config.yaml
model: "segmentation model"
dataset: "drawn branching plants"
train_examples: 72500
image_size: 64
rotation_deg: 5
isotropic: false
activation: "silu"
layer_scale_init: 1.0
residual_init: "none"
lr: 0.012
momentum: 0.9
nesterov: true
adamw_lr_other_params: 0.00071
decay_fraction: 0.2
Rows from block 9 of a small segmentation model, named by matrix and row number. Rows with one number belong to one neuron. Each number is 128 + 32 x the weight over its row's rms, rounded and kept within 0 to 255. All counts start at 0.
Before each neuron's rows are labels from the 100 images, of 14848, where the neuron reaches its highest value: "top examples" is what is common among them; "lies over" is the class under the peak. Only what is clearly more common there than usual is listed. The data: drawn branching plants. In brackets: how many of the 100.
# fc1: MLP up (model.blocks.9.mlp.fc1.weight, 576x192), inputs 0-63
# fc2: MLP down (model.blocks.9.mlp.fc2.weight, 192x576, transposed), outputs 0-63

top examples: wide (42)
lies over: ground (100)
fc1.60 [145 134 112 132 127 118 144  72  64 125 140 127  89  91 149 145 137 156  96 141 180 162 175  74  81  88 165  95 163 107 127 170  79 132 103 102 143 149 130 138 163 174 118 175 167 130 103  97 120 178 109 151 122 141  80 104 116 111 169  98 104 125  89 121]
fc2.60 [171 137 117 138 151 134 179  82 172 154 105 135  94 177 165 114 133 134 134 140  96 167 143 118  63 118 104  93  65 134  80 101 133 178  93 131 131  49 155 117 127 156 182 161  95 135 158  83 114 104 107 116 139  99 176 146  85 105  70  72 111 119  56 115]

top examples: narrow (37)
lies over: ground (36)
fc1.133 [165 109 133 121 144 135 140 163 139 183 134  89 172 126  96 184 116  60 147 152 142 115 148 160  92 150 107 108 119 133 151 102 148 168 119 107 135  59 104 143 102 100 169 157 169  59  83 150  47 117 124 127 115 105 114 159 104 137 149 175 145  67 139 105]
fc2.133 [160 131 154 159 127 120 147  84 132 141 100  77  97 121 148  78 144 118 146 180 110 148 165 104  94  97  96  88  58 128 139 107 135  79 166 157 146  97 100 146 162 175 133 147 128  96  90 119 106 189  95 116 104 101 105 206 124 154 127 135 187 183 140 176]

top examples: red berries (75); wide (60)
lies over: wood (28)
fc1.460 [ 92 152 135 126 121 151 148 148 114 115  90  75 120  93 150  75 119  85  78 110 216 146 134 156 109 144 132 116 115 125 100 119 135 153 138 159 124 114 150 130 158 159 142 138 139 145 116 111 153 141 104 151 145 149 119 112 158 142 138 178  98  94 138 165]
fc2.460 [113  98 112  68  79 104 111  84 175 135  86 161 170 139 124 105  99 105 139 133 159 175 192 136  79 123 130  82  93 150 133 116 146  48  94 164 150 113 100 106 130 149 105 136 138 140  83 121 146 232 121 139 174 106  95 136 125 141 116 116 114 109 156 102]

top examples: red berries (62); narrow (47)
lies over: wood (68); foliage (25)
fc1.444 [101  88 178 150 131 167  71 152 139 152 113 141 145 108 184 169 123 126 148 150 161 145 181  52 143 151 160 178 163 136 116 169 105 126 142  88 110 146  96 182 109 124 165 167  86 132 123 137 122 169 159 153 143 172 128 141 140 119 107 105 127  80 208 139]
fc2.444 [131 153 145 150 137 157 184  95 158  95 149 195 132 171 136 119 100 141 164 135 141 113 161 127 105 122 171 171 145 107 125 124 185 171 163  97 104 158 187 152  93 120 148 100  98 154 112 128 126 138  93 159 111 124  78  99  96 156 137  82 124 128 193 154]

top examples: two-way forks (71); wide (51); green leaves (44)
lies over: foliage (33)
fc1.186 [ 90 108 119 118 113 134 209 110 123 116 133 156 131 144 170  87 126 149 125 118 145 101 125  83 117  83 155 138 214 187 124 169  71 109 107 108 142 112 119 178 194 187 119  83 149  91 107  67 111 116 107 128 108 106 122 194  73 154 134 149 104  87 146 118]
fc2.186 [140 132 155 114 109 121  71 167 138 150 178 148 121 122  77 134 114 129 150 141 122 143  79 101 136  97  88  95 142 149 147  81 175 177 106  92  64 130 146 152  60 179 135 129 164 173  99  84 126 175 123 159  66 129  84 181 157 137 195  70 112 101 152 148]

top examples: wide (67)
lies over: wood (70)
fc1.89 [111 131 162 161 101 112 149 109 175 117 132  96 127 155 126 209  94 185 109 136  94 161  92 140 116 105 156 123 130  86  94 121  87 114 107 113 190 187  98 177  87  71 187 121  91 136 118 147 108 109 134 118 159 119 130 132 166 165 134 124 103 137 111 109]
fc2.89 [211 151  79 164 116 165 112 133  82  92 178 145 131  76 134 106 148  89 167 152 124 163 127 172 181  90 173 175  87 106 162 132 117 111 160 204 183 173 124 126 168 140  89 113 111  86 125 189 190  73 131 131 124 123 143 155 166 136  98 109 125  85  83 172]

top examples: narrow (44); bare (37)
lies over: foliage (38)
fc1.212 [134 169 164 103 151  88  94 101 179 140  93 124 112 122 124 165 167 133 111 148 107 132 121 109 104 109 102 131 153 107 103  69 144 156 108  67 135 142 168 127 128 136 218 147 187 144 100  86  91 132  97 105 131 147 153  87 156 148 136 173  96 127 130 135]
fc2.212 [148 151 133 140 139 194 180  68 152 158  70 137  82 101  88  83 132 152 142 115 178  83 142 144 121  56  96 145 113  71 139 107 121 104 177 163 116 148 121 104 117  65  75 105  99 149 175  93 150 168  87 127 106 106 141  98 150 152 124 130  96 172 165  90]

top examples: wide (81)
lies over: ground (88)
fc1.510 [132 101  75 121 158  96 110 110  82 175 134 165 136 151 148 119 123  93 152 132 181 145 133 130 169 164 107 139  70 121 153 199  81 134 116 196 117 143 111 162 109 125 156 132 175 139 100 161 114 150 142  81 104  69 111 148 120 157 151 141 181 120 123 117]
fc2.510 [167 116 133 166 140  77 161 107 139  91  95 166 136 103 158 111 186 140 110  83 135  86 144 155  80 116 121 130 174 124 176  95 152 138 130  59 199  57 118 114 131 156 174 119 114 157 171 151 162 122 107  81 116 103 149 175  76 136 106 123 170 117 141 192]

top examples: two-way forks (72); wide (51)
lies over: foliage (27)
fc1.279 [ 69 110 173  79 137  97 162 155  86  94 138 133  44 193  77 125 126  83 110 144 120 154  72 133 100 120 141 160 131  65  87  75 131 110 166 164 106 125 147 171 114 161 153 156 180 112 145 156 194 116 134 113 171 152 153  95 153 170  77 161 196  46  81 121]
fc2.279 [159 110 127 164 169  86 156 121 153 119  77 119  91  92 145 112 113 174 168 148 112  80  97 116  93 118 168 145 103 164 136 168 120 159 126 196 110 154 168  69 121 173 163 156 132 151 179 156 130 164 121 136 164  91 176 165 151 107 116  96 160 140  84 104]

top examples: red berries (100); night (46)
lies over: foliage (56)
fc1.308 [144 141 139 135 136 131 103 142  70 138 145 144 144 135 118  76 117 174 126 136 165 168 125  84 146 121 155 149 131 148 157 166 130 137 130 169 120 126 112 124 143 127 138 142  90  89 130 196 122  78 197 111 121 147  45 151 109 164 152  96 162 131  76 107]
fc2.308 [ 49 138 117  83 111  94 127 120 190  60 117 168 181 137 134 138 139  92 129 134 110 159 126  87 141 121 133 164 130 158 161 130 153 101 121 163 119 122 195  97 143 122 114 143 145 145 125 122 119  71 163 136 124 113 181  99 141 160 146 120  98 171 176 171]

top examples: wide (97); red berries (43)
lies over: ground (90)
fc1.82 [147  86 126 103 153 118  93 211 116 130 126 109 164 119  97 100 103 146 112 128 140 134 100 183 173 106 131  77 200 136 122 170 131 144 131  83 107 130 100 164 112 128  94 144  98 140 134 111 130  88 164 140 162  97 151 209 138  58 213 113 173 122 130 133]
fc2.82 [178 119 158 127 105 139 106 116 165 128 189 134 134 110 140 141 119 153 105 144 189 125 118 135 160 103 119  83 126 130 157 105 134 107 185  83 138  98 130 202  94 143 121  91  99 105 146 116  78 136 105 104 114 169 143 185 156 148 147 158  87 117 129 125]

top examples: autumn leaves (39); green leaves (36)
lies over: ground (43); foliage (34)
fc1.408 [186 119 159 136 140 102 166 103  97 158 150 135 126 159 102  58  89 155 137 187 106 146 164 128 174 132  88 153  78  87  98 125 118  85  63  84 103 126 171 127  84 177 130 107 210 131 136 148 140 116 196 143 116  87 126  77  98 147 174 119 147 159  51 142]
fc2.408 [166 104 136  87 149 156 136 183 134 174 170 151 117 119  97 169 159 110 137 148 148 122 162 127 172 120  52 150  88 103  80 111 106 148 104  57 136 120 120  94 155  96  96 170 126 178 146 169 115 100 126 122 137 101 124 132  97 117  70 131 187 109 162 118]

top examples: autumn leaves (37)
lies over: wood (44)
fc1.553 [109 116 160  88 119 138 135  95 136 133 107 163 122 143 102 126 171 110 134 165 141 128 119  83 141 125  70 140 138 148 105 163 146 109 104 190  97 145 106 189  90 166 158  81 137 152 161  94 131  67  97 116 118 106 180 166 111 109 102 116  83 147 110  90]
fc2.553 [164 122 125 117  84  91  99 143  89 207 146 106 173 139 114 147 126  90 130 213 124 118 166  98  87 125  86  98 123 149  89  91 147  74 129 107 185  81 179  98  97 135 140 138 165 127 154 111 128 159 142 142 152 165 137 113 117 108 211  66 105 170 134 129]

top examples: narrow (39)
lies over: ground (40)
fc1.2 [115  87 188 162  98 153 153 143 152 145 135 128 163 112 161 139 176 102 134 158 132 147 145 121 137 147  91 149 136  95 110 173  91 121 134 173 137 132 120  74  74 153  45 110 148  92 151 120 180 116  87 108 134 114 144 102  60 165  63 112 130 173  98 176]
fc2.2 [197 161  97 120 206 154 164 161 139 144 118 190 125 168 130 124 183 105 110 112 126  97 121 146 129 137 156 179 126  90 164  88 136 116 151 141 124 126  85 127 158 145  98  97 100 127 100 101 116 114 113 165 121 141 120 123 109 155  73 118 107  92 152 132]

top examples: wide (60); night (57)
lies over: ground (47)
fc1.430 [125 113 149  56 163 155 148 151 159 113 151 103 176  75 114 174 115 152 121 147 111 172 106 169 113 152  97  48 155 157 180 102 143  97 119 145  76 116  96 145 125 134 155 153  93 139 106  85 172 107 174 100 105 124 184 157 131 161  81  99 134 145  72 131]
fc2.430 [ 99 178 125 116 147 156  93 162  99 104 128 147 134 118 102 138 108  81  66 168  90 121 160 165 133 132 136 105 169 104  85 188 161 136 128 119  89 116 127 163 125 108 127  99  92 165  86  86 117 115 122 140  98 103 133 162 122 157 141 221 135 109 113 209]

top examples: narrow (40)
lies over: wood (92)
fc1.402 [166 141 160 121 140 122 117 141 103  79 182  94 131 146 142 130 131  91 205 159 130 113  82 124  87 133 169 137 103 155 161 106 114 130 135  99 165 135 129 112  78 167 150 108  78 119  84 132  92 215 120 180 120 136  88 111 130 177 118 107 132 158 153 134]
fc2.402 [145 122 127 149 182 132  91 143 104 174 188 143 158 110 109  96 112  74 150 118 152 113 148 119 152  98 157  90 219  92 139 133  64 123 126 124 164 142  59 171 121 140 149 108  68  92 179 105 169 103 107 136 124 145 118 164 127 115 180 151 144 111  95 159]

top examples: two-way forks (69); wide (58)
lies over: ground (43)
fc1.246 [110 131  96  91 154 164 202 116 156 212 146  75 161 157 144 133 115  85 115  81 104  49 176  80 142 103 101 108 143 161  92 138 127 104 138 135 142 156 107 146 106 163 166  87 197 126  94 128 103 130 147 100 137  95 203 165  99 119 116 187 163 123 140 119]
fc2.246 [133 148 120 175 108 113  84 111 122 124 135 140 126 151 127 147 139  77 148 163 130 124 118  76 106 137  82  90 104 146  80 141 107 122 125 172 175 178 171  21 186 109 146 128  96 106 184 134  85  82 126 127 144 137 178 143 126 144 182 102 128 106 189 168]

top examples: autumn leaves (50)
lies over: foliage (40)
fc1.469 [169 120 111 115 157 210 113 151 114 104  92 113 164 191 124 180 128 148 127 168 153 184 154 119 140  91  93 118  88 143 151  72 108 130  63 159  61  82 130 111 165 144 118 145  69  96 122 143  66  87 113  80 138 111 157 106 151  79 176 112  92 147  80 134]
fc2.469 [141 184 121 147 119 171 150 120  73 149 129 134 153 149 126 138  98 115 151  83 132 170 195 119  76 116 120 102 174 168 162 114 142 180 149 143 163 121 132 103 136 178 107 114 101  97 172 132 158  87 109 144 174 115 189 139 149 117 127 111 110 110 125 110]

top examples: autumn leaves (41); green leaves (39)
lies over: foliage (50); ground (36)
fc1.493 [128 108 165 139 165 152 164 150 163 111  84 161 139  88 105 122 186 136 115 129 164 212  83 154  68  78 104  75 120 105 120 133 102 163  82 139 146 162  44 177 226 113 128 135  96 108  89 123 136 137  91  63 134 150 116 107 147 139 123  98 191 120 160 141]
fc2.493 [148  69 101 142 113 130 144 136 103 143 166  47 179 195 134  96 164 167 103 157 146 162 146 122 107 166  86 140  95 145 105 114  78 117 179 137 104 149  82  84  85 119 142 121 122 134 113 107 186 105 172 102 159  78 114  92 122 109  82 192 148  91 137 119]